A small model that predicts nearness at each pixel, trained from scratch.
Training: nadamw at rate 0.0015, 20500 steps.
Data: trained on rendered dice on a table, 145000 training examples, 18.1 epochs.
Rows from block 5 of the decoder of a small model that predicts nearness at each pixel, named by matrix and row number. Rows with one number belong to one channel. Each number is 200 + 30 x the weight over its row's rms, rounded and kept within 0 to 999. All counts start at 0.
After each channel's rows are labels from the 100 images, of 14976, where the channel reaches its highest value: "peak at" is the part of the image that holds the peak. Only what is clearly more common there than usual is listed. The data: rendered dice on a table.
# convs0: first 3x3 conv (decoder.decb.1.0.convs.0.weight, 96x96x3x3, each kernel summed), inputs 32-63
# convs1: second 3x3 conv (decoder.decb.1.0.convs.1.weight, 96x96x3x3, transposed, each kernel summed), outputs 32-63

convs0.46,212,156,128,185,183,189,155,184,194,181,187,212,206,207,131,205,203,175,202,174,190,192,214,207,219,193,189,173,189,205,181,202
convs1.46,164,187,224,214,188,199,226,217,182,251,264,185,211,144,210,165,199,207,188,223,224,204,219,163,201,210,216,248,182,223,190,216
peak at: top centre; top left

convs0.69,183,199,197,193,226,166,189,186,163,197,229,186,212,174,173,176,167,153,165,141,184,178,181,189,161,211,154,174,178,140,179,169
convs1.69,194,193,146,222,206,186,318,227,215,200,200,216,205,183,207,180,193,181,204,191,198,220,223,200,200,188,188,203,198,210,232,246
peak at: bottom centre; bottom right

convs0.34,195,214,165,168,216,174,182,182,194,206,129,180,226,203,190,212,210,204,199,180,201,255,138,217,197,221,206,193,179,143,220,208
convs1.34,247,213,261,213,215,262,155,232,211,228,162,218,188,182,228,190,226,214,225,217,186,229,172,172,260,226,200,213,230,237,195,200
peak at: top right

convs0.41,189,208,140,193,190,167,207,221,178,144,195,176,176,206,242,170,199,144,188,204,211,193,191,180,197,177,210,165,234,186,138,207
convs1.41,252,222,261,251,190,249,153,175,221,206,207,204,164,217,160,169,198,198,224,207,210,204,171,189,202,179,217,213,188,167,161,216
peak at: bottom right

convs0.44,187,195,211,164,189,207,174,189,201,150,162,176,189,224,189,213,197,158,179,180,191,184,211,177,183,223,186,207,174,218,141,163
convs1.44,239,212,217,231,193,202,231,220,188,231,244,185,254,226,169,211,203,205,188,226,189,197,151,156,180,183,163,217,210,201,201,252
peak at: top left

convs0.61,220,226,158,209,195,188,169,165,185,162,196,192,263,239,137,196,156,210,201,175,196,211,173,211,217,195,212,213,250,209,170,176
convs1.61,209,130,160,208,186,175,226,172,135,181,206,171,178,188,126,211,176,208,150,205,163,170,183,165,176,167,178,187,184,179,227,250
peak at: top left; top centre

convs0.2,192,219,179,203,215,214,181,143,223,213,166,204,217,227,220,195,173,194,217,163,211,208,203,271,208,175,198,227,130,198,199,166
convs1.2,221,191,166,184,249,188,205,223,171,184,228,202,221,186,189,275,165,168,197,205,157,206,214,146,197,232,181,155,210,211,168,217
peak at: bottom centre

convs0.53,200,219,227,180,193,220,166,187,217,205,107,159,209,203,176,188,207,188,187,166,202,188,151,185,151,221,206,217,121,232,233,206
convs1.53,192,205,218,226,219,160,212,215,172,236,134,254,179,177,199,244,224,235,183,212,184,216,228,173,240,207,161,177,217,228,166,203
peak at: top left; top right

convs0.25,185,165,165,202,218,200,168,175,177,185,146,185,142,210,202,210,185,202,218,160,209,204,210,252,211,218,179,195,167,205,169,185
convs1.25,219,188,195,191,253,269,190,230,163,183,245,185,225,224,197,293,198,185,218,248,170,193,239,170,212,269,213,172,201,230,198,257
peak at: middle left

convs0.18,196,206,193,189,199,189,150,178,192,183,179,228,205,226,187,236,237,190,232,212,215,232,191,238,203,273,198,193,186,183,194,249
convs1.18,125,196,138,126,225,203,216,224,188,227,219,213,206,166,256,203,197,221,206,251,217,201,242,172,204,222,217,203,185,231,235,199
peak at: top centre

convs0.43,195,195,177,206,219,197,200,198,234,171,215,186,201,211,203,91,204,182,204,199,176,203,170,229,180,153,201,208,228,204,158,213
convs1.43,224,247,196,214,171,211,184,181,233,236,158,191,180,226,157,193,214,225,183,216,286,183,177,170,192,186,249,239,176,210,242,162
peak at: bottom centre

convs0.79,224,198,147,191,153,145,164,130,187,126,192,172,214,140,148,184,224,181,196,215,206,223,240,186,211,160,220,171,213,177,167,183
convs1.79,204,208,196,249,221,288,195,226,233,242,238,176,183,221,217,152,186,194,237,227,217,206,187,187,198,202,153,229,196,211,186,228
peak at: top right

convs0.75,210,182,170,208,196,195,161,184,219,187,193,168,207,170,135,172,183,203,206,189,192,209,217,210,191,188,183,216,199,173,139,200
convs1.75,197,172,236,239,223,237,167,207,206,202,216,180,205,177,211,174,169,207,190,195,210,204,196,176,179,229,212,235,130,150,178,217
peak at: top centre; top left

convs0.6,201,224,230,187,198,193,205,172,190,235,188,192,250,176,201,207,197,174,208,217,191,232,150,185,202,219,196,198,215,167,197,172
convs1.6,200,201,196,189,218,194,227,219,172,277,178,172,181,192,265,184,230,199,230,253,203,225,244,189,207,228,182,198,177,207,259,221
peak at: top left; middle left

convs0.70,229,252,177,208,210,197,190,181,244,196,198,234,240,194,228,210,234,195,222,196,171,240,184,276,232,217,195,204,173,213,217,178
convs1.70,174,251,196,176,193,202,233,182,205,158,175,203,139,176,198,250,180,166,213,230,207,180,177,170,218,207,241,201,189,201,164,211
peak at: bottom centre

convs0.3,215,161,190,227,216,208,215,228,221,207,210,219,254,209,204,204,179,178,189,176,243,204,130,189,201,208,213,188,214,186,195,244
convs1.3,201,147,250,190,164,183,161,202,203,145,191,197,181,220,167,143,160,189,158,235,154,184,153,182,176,200,183,210,198,176,151,147
peak at: top centre

convs0.13,249,189,147,184,166,237,188,193,250,214,224,212,252,235,228,249,199,184,208,175,133,181,192,210,186,192,164,216,176,198,149,189
convs1.13,172,204,213,160,190,159,263,231,175,192,210,212,190,173,141,192,214,159,181,220,205,153,217,131,193,207,244,200,169,212,218,195
peak at: top centre

convs0.52,198,221,177,183,222,161,201,209,178,171,177,198,220,171,167,211,181,155,167,152,210,179,208,233,156,207,164,193,155,161,154,170
convs1.52,219,223,202,136,163,194,186,187,231,167,108,213,187,173,196,214,169,197,187,213,219,183,199,189,205,178,265,231,157,198,218,163
peak at: bottom centre

convs0.14,223,153,203,203,156,203,181,137,217,197,198,174,248,236,159,217,189,199,215,172,208,143,228,194,231,254,187,246,159,200,174,225
convs1.14,173,228,132,191,227,154,239,227,168,266,243,217,220,118,233,191,216,246,214,238,205,168,206,130,209,187,210,193,179,204,236,209
peak at: top centre

convs0.66,238,249,268,214,181,189,219,205,184,198,228,205,216,195,220,210,165,195,186,201,173,178,129,203,205,212,200,225,214,200,174,168
convs1.66,201,226,195,188,195,112,198,193,174,211,185,206,142,215,205,200,219,203,180,195,184,193,205,175,177,159,197,199,184,165,263,177
peak at: top centre

convs0.28,165,180,153,176,184,184,159,165,191,186,153,184,205,173,147,196,185,188,196,199,152,204,209,220,184,207,226,194,161,186,168,181
convs1.28,207,212,199,206,242,248,179,272,173,238,244,181,276,172,214,245,213,203,206,272,188,223,256,165,203,246,182,188,178,244,224,268
peak at: bottom centre

convs0.48,180,219,177,199,180,204,209,208,179,229,228,226,237,212,143,172,128,234,197,187,199,216,156,183,222,176,225,205,246,177,226,209
convs1.48,231,168,107,182,181,213,144,189,192,135,196,161,156,270,203,165,176,226,195,179,209,202,169,196,209,177,202,232,193,244,217,172
peak at: top left; top centre

convs0.30,172,170,182,216,201,213,153,186,201,189,140,178,156,206,191,205,185,199,186,173,180,200,206,265,200,190,158,192,171,204,202,212
convs1.30,200,234,195,192,252,223,228,222,197,202,244,188,211,187,221,290,217,171,198,250,190,205,237,167,192,238,225,190,163,235,215,220
peak at: middle left

convs0.4,214,240,194,226,212,203,174,183,218,196,196,222,200,114,173,159,257,218,213,191,196,191,239,221,171,154,229,190,178,173,219,175
convs1.4,238,192,156,209,172,192,187,212,208,182,182,197,151,140,224,149,178,205,204,220,189,198,277,193,194,166,166,223,124,182,250,169
peak at: middle left

convs0.22,227,213,168,228,225,193,161,214,174,208,172,245,232,218,176,135,222,195,204,156,191,183,160,212,214,132,195,182,225,219,210,206
convs1.22,251,190,124,230,198,161,210,163,204,237,198,205,161,192,155,168,116,228,268,205,219,204,210,170,219,153,169,209,214,195,220,231
peak at: top centre; top left

convs0.31,211,178,194,189,253,188,157,157,181,163,68,207,165,202,145,212,204,209,194,185,194,203,174,234,186,211,198,209,154,201,195,203
convs1.31,209,234,157,219,196,192,216,218,220,205,155,169,244,197,223,142,233,210,224,186,269,194,184,187,211,188,243,228,203,219,237,206
peak at: top right

convs0.36,200,156,163,170,160,197,170,142,164,131,194,151,207,137,145,211,194,222,197,179,189,185,149,207,186,173,153,202,164,191,186,159
convs1.36,237,198,233,170,220,264,234,210,209,192,201,182,146,290,161,208,184,199,189,233,196,194,191,187,211,211,240,210,160,198,168,182
peak at: bottom right

convs0.91,227,247,204,240,198,250,196,133,185,225,206,191,217,226,212,172,176,257,236,205,170,246,148,155,236,206,212,210,215,165,182,178
convs1.91,150,166,130,185,235,124,179,224,142,185,241,158,254,184,244,172,178,207,207,234,210,228,222,132,150,228,196,197,182,227,222,201
peak at: top right; top left

convs0.40,155,160,197,192,153,205,224,175,238,172,194,169,201,193,175,114,216,192,205,198,163,172,160,204,178,193,147,186,175,186,179,230
convs1.40,211,202,187,253,215,216,236,213,224,251,230,197,207,275,196,184,177,242,167,242,250,198,227,156,186,206,193,238,158,221,180,160
peak at: top left; top centre

convs0.71,247,201,211,176,208,199,216,245,195,224,215,236,207,249,236,217,159,199,182,206,193,165,238,211,220,227,182,235,165,240,237,220
convs1.71,141,240,203,163,201,178,201,170,237,219,198,204,173,126,208,215,203,197,170,219,228,200,164,170,193,167,242,235,183,186,180,159
peak at: top right

convs0.51,189,200,209,190,138,213,211,183,224,224,233,180,231,193,157,160,162,213,219,207,201,210,169,182,212,193,206,226,242,150,168,188
convs1.51,202,175,171,241,187,193,218,231,172,222,221,185,205,241,246,137,191,229,231,171,237,241,191,188,187,242,213,243,173,232,274,280
peak at: top centre

convs0.94,176,186,176,186,188,194,202,210,219,194,199,210,228,193,205,190,173,170,216,193,195,227,190,193,223,204,211,202,237,192,169,214
convs1.94,221,192,273,239,175,158,226,203,225,261,202,207,194,177,171,143,176,191,200,205,204,218,171,192,177,209,215,239,190,158,147,239
peak at: top centre

convs0.55,186,206,145,167,181,219,180,183,188,197,228,204,210,216,165,191,150,241,232,173,206,187,182,153,219,194,236,207,286,178,191,166
convs1.55,173,175,175,179,178,198,176,217,182,189,235,164,256,247,199,170,176,227,210,163,222,240,174,163,160,206,216,254,153,200,228,267
peak at: top left

convs0.76,210,172,156,199,190,169,159,196,178,171,197,200,210,161,146,186,167,165,215,190,195,191,234,203,202,197,211,196,247,174,155,196
convs1.76,180,182,214,219,203,237,165,189,223,245,244,168,196,168,212,181,179,213,207,225,223,215,220,176,174,242,227,254,119,189,213,229
peak at: top centre

convs0.90,207,221,188,191,221,233,185,181,234,203,152,170,244,207,194,226,199,190,223,183,164,249,127,240,172,180,171,185,171,178,164,173
convs1.90,212,197,212,210,186,170,178,191,184,233,106,207,177,147,197,201,190,219,223,243,226,202,220,177,221,189,218,183,195,200,261,219
peak at: top left; top right

convs0.24,233,180,169,156,188,187,186,185,239,181,194,177,231,155,132,181,181,181,219,183,148,238,200,180,174,175,225,191,161,181,146,196
convs1.24,219,265,200,248,254,193,171,229,224,202,237,201,261,185,212,238,177,179,178,200,213,224,138,155,174,231,211,178,162,216,175,239
peak at: top left

convs0.21,215,228,269,195,221,231,241,173,209,206,227,228,211,200,197,190,160,171,209,191,205,205,85,234,214,198,171,226,221,180,166,206
convs1.21,218,217,158,165,140,162,181,211,215,204,162,191,166,230,193,144,211,220,203,195,249,180,191,179,195,199,225,239,186,190,295,190
peak at: top centre

convs0.16,200,282,176,208,207,190,233,235,202,223,189,189,207,202,256,197,189,191,192,203,216,228,250,209,160,179,287,198,203,199,167,215
convs1.16,220,198,183,143,158,203,172,146,190,186,206,205,189,149,167,134,219,210,193,246,176,222,206,186,174,156,158,219,182,179,210,135
peak at: top centre

convs0.87,220,238,150,204,188,174,204,214,241,210,222,194,228,202,178,208,181,167,179,172,210,199,212,161,178,216,207,237,171,190,135,197
convs1.87,225,185,232,233,179,212,231,259,155,165,211,196,193,249,210,144,146,162,206,182,206,187,157,176,195,195,199,174,192,196,151,250
peak at: bottom centre

convs0.73,272,239,232,263,157,205,155,182,209,190,192,169,211,181,173,182,208,210,181,229,167,169,172,208,157,181,182,220,169,170,174,194
convs1.73,240,230,195,236,192,188,178,188,195,258,203,182,213,202,186,192,161,232,181,235,248,216,175,173,197,181,223,240,146,216,287,237
peak at: top centre; top left

convs0.63,204,202,184,218,211,208,248,201,179,211,159,187,224,229,153,193,167,201,182,184,222,227,145,218,168,181,251,204,271,177,189,211
convs1.63,223,209,157,199,225,212,218,190,219,191,219,198,150,149,157,182,186,151,192,219,200,217,164,167,229,146,163,195,173,203,200,138
peak at: top left; top centre

convs0.62,198,216,210,208,242,210,195,165,160,195,152,214,149,204,228,224,190,212,206,182,237,219,211,246,207,219,188,213,164,217,210,178
convs1.62,219,218,220,174,252,256,234,248,197,183,251,204,211,202,198,293,167,149,208,231,188,193,229,181,193,239,219,211,195,195,167,191
peak at: middle left

convs0.39,208,211,191,220,194,165,207,205,166,192,200,211,219,156,157,218,173,169,159,147,172,208,203,185,174,207,144,167,207,168,160,172
convs1.39,251,244,279,163,197,217,156,205,222,178,163,215,198,193,199,239,176,198,193,189,184,220,224,177,202,200,268,230,166,217,177,177
peak at: bottom centre

convs0.15,182,193,231,211,179,184,195,227,154,141,195,140,207,204,193,215,183,178,196,213,198,200,141,180,204,246,181,200,234,200,142,170
convs1.15,240,205,201,201,188,183,258,171,198,193,215,193,193,289,187,168,186,216,176,242,154,182,227,170,171,209,131,233,143,195,233,154
peak at: top left

convs0.10,242,203,158,207,214,207,153,182,228,185,153,177,236,206,137,219,233,198,210,185,205,197,175,214,199,196,190,205,191,216,238,206
convs1.10,199,173,195,225,234,154,196,227,171,212,142,269,177,183,188,225,207,221,189,239,180,217,239,180,246,185,141,166,216,221,194,186
peak at: top left

convs0.11,226,256,199,223,196,169,212,157,213,197,208,202,214,177,160,185,188,175,169,219,181,180,169,201,204,178,249,223,133,189,166,163
convs1.11,183,174,201,168,203,176,148,232,183,174,183,195,203,201,244,228,131,197,164,169,157,172,163,181,179,199,212,190,176,181,207,187
peak at: top centre

convs0.80,174,184,176,182,201,164,200,189,150,182,164,202,211,165,174,168,168,164,165,144,155,171,171,210,180,184,153,161,203,166,157,161
convs1.80,210,182,227,153,177,219,178,164,184,161,154,146,197,208,118,160,187,185,215,233,217,178,194,208,184,193,262,161,163,167,169,178
peak at: bottom centre

convs0.23,238,219,169,208,166,207,179,198,198,181,194,241,219,210,134,177,187,202,202,165,213,171,167,117,241,221,169,218,244,197,243,240
convs1.23,141,185,171,194,162,193,250,213,205,186,200,195,165,195,183,137,180,189,163,229,213,178,180,178,196,178,149,198,203,192,185,165
peak at: top centre

convs0.65,190,219,276,242,231,212,194,222,194,228,220,184,201,210,205,201,193,214,209,209,205,205,201,181,177,249,166,187,155,213,231,223
convs1.65,219,169,183,159,203,190,147,216,150,152,216,193,227,292,181,203,187,249,218,192,188,199,183,165,173,185,191,189,225,203,227,218
peak at: top left

convs0.32,237,125,171,203,198,172,148,199,184,103,172,187,134,180,132,167,170,168,186,169,163,236,146,171,186,218,210,195,227,195,149,217
convs1.32,285,236,239,238,202,247,210,179,219,240,199,179,206,230,136,199,188,206,195,211,202,194,161,186,197,154,229,183,177,189,149,225
peak at: bottom left

convs0.50,204,169,158,189,172,212,140,247,246,221,208,214,256,174,151,206,175,160,243,159,189,182,214,174,225,183,176,202,219,185,133,161
convs1.50,186,180,228,249,161,205,271,190,183,231,248,177,196,254,148,122,206,160,184,200,186,168,207,159,149,223,194,229,153,192,182,233
peak at: top centre

convs0.47,219,143,138,201,175,220,185,193,233,176,206,169,258,199,161,203,188,168,222,159,166,152,192,186,207,170,159,202,224,203,157,200
convs1.47,196,213,218,252,190,221,229,227,204,265,231,218,212,219,166,178,170,231,178,224,239,195,196,141,173,190,240,222,164,186,208,175
peak at: bottom centre

convs0.26,230,193,94,185,193,192,176,214,242,187,212,204,245,197,170,197,227,179,224,170,182,216,229,183,224,186,210,176,187,195,139,192
convs1.26,200,198,225,211,229,237,167,195,201,206,234,196,207,187,146,172,191,190,177,243,188,189,172,179,180,231,191,213,138,184,182,264
peak at: top right; top left

convs0.77,230,208,210,238,176,210,191,203,171,186,199,218,231,182,143,210,226,208,219,205,172,164,151,209,205,216,162,179,244,170,230,192
convs1.77,196,185,188,192,225,186,122,198,202,209,233,189,139,159,274,152,197,219,193,247,200,221,212,179,224,197,199,204,170,238,242,187
peak at: top left; top centre

convs0.8,198,283,164,194,167,198,175,152,201,230,178,203,243,172,229,208,150,200,206,209,199,177,241,176,196,182,241,208,181,180,160,142
convs1.8,225,130,168,172,242,174,160,221,160,173,235,175,184,163,210,194,113,176,205,225,200,227,199,184,201,194,153,173,190,206,204,245
peak at: top left; middle left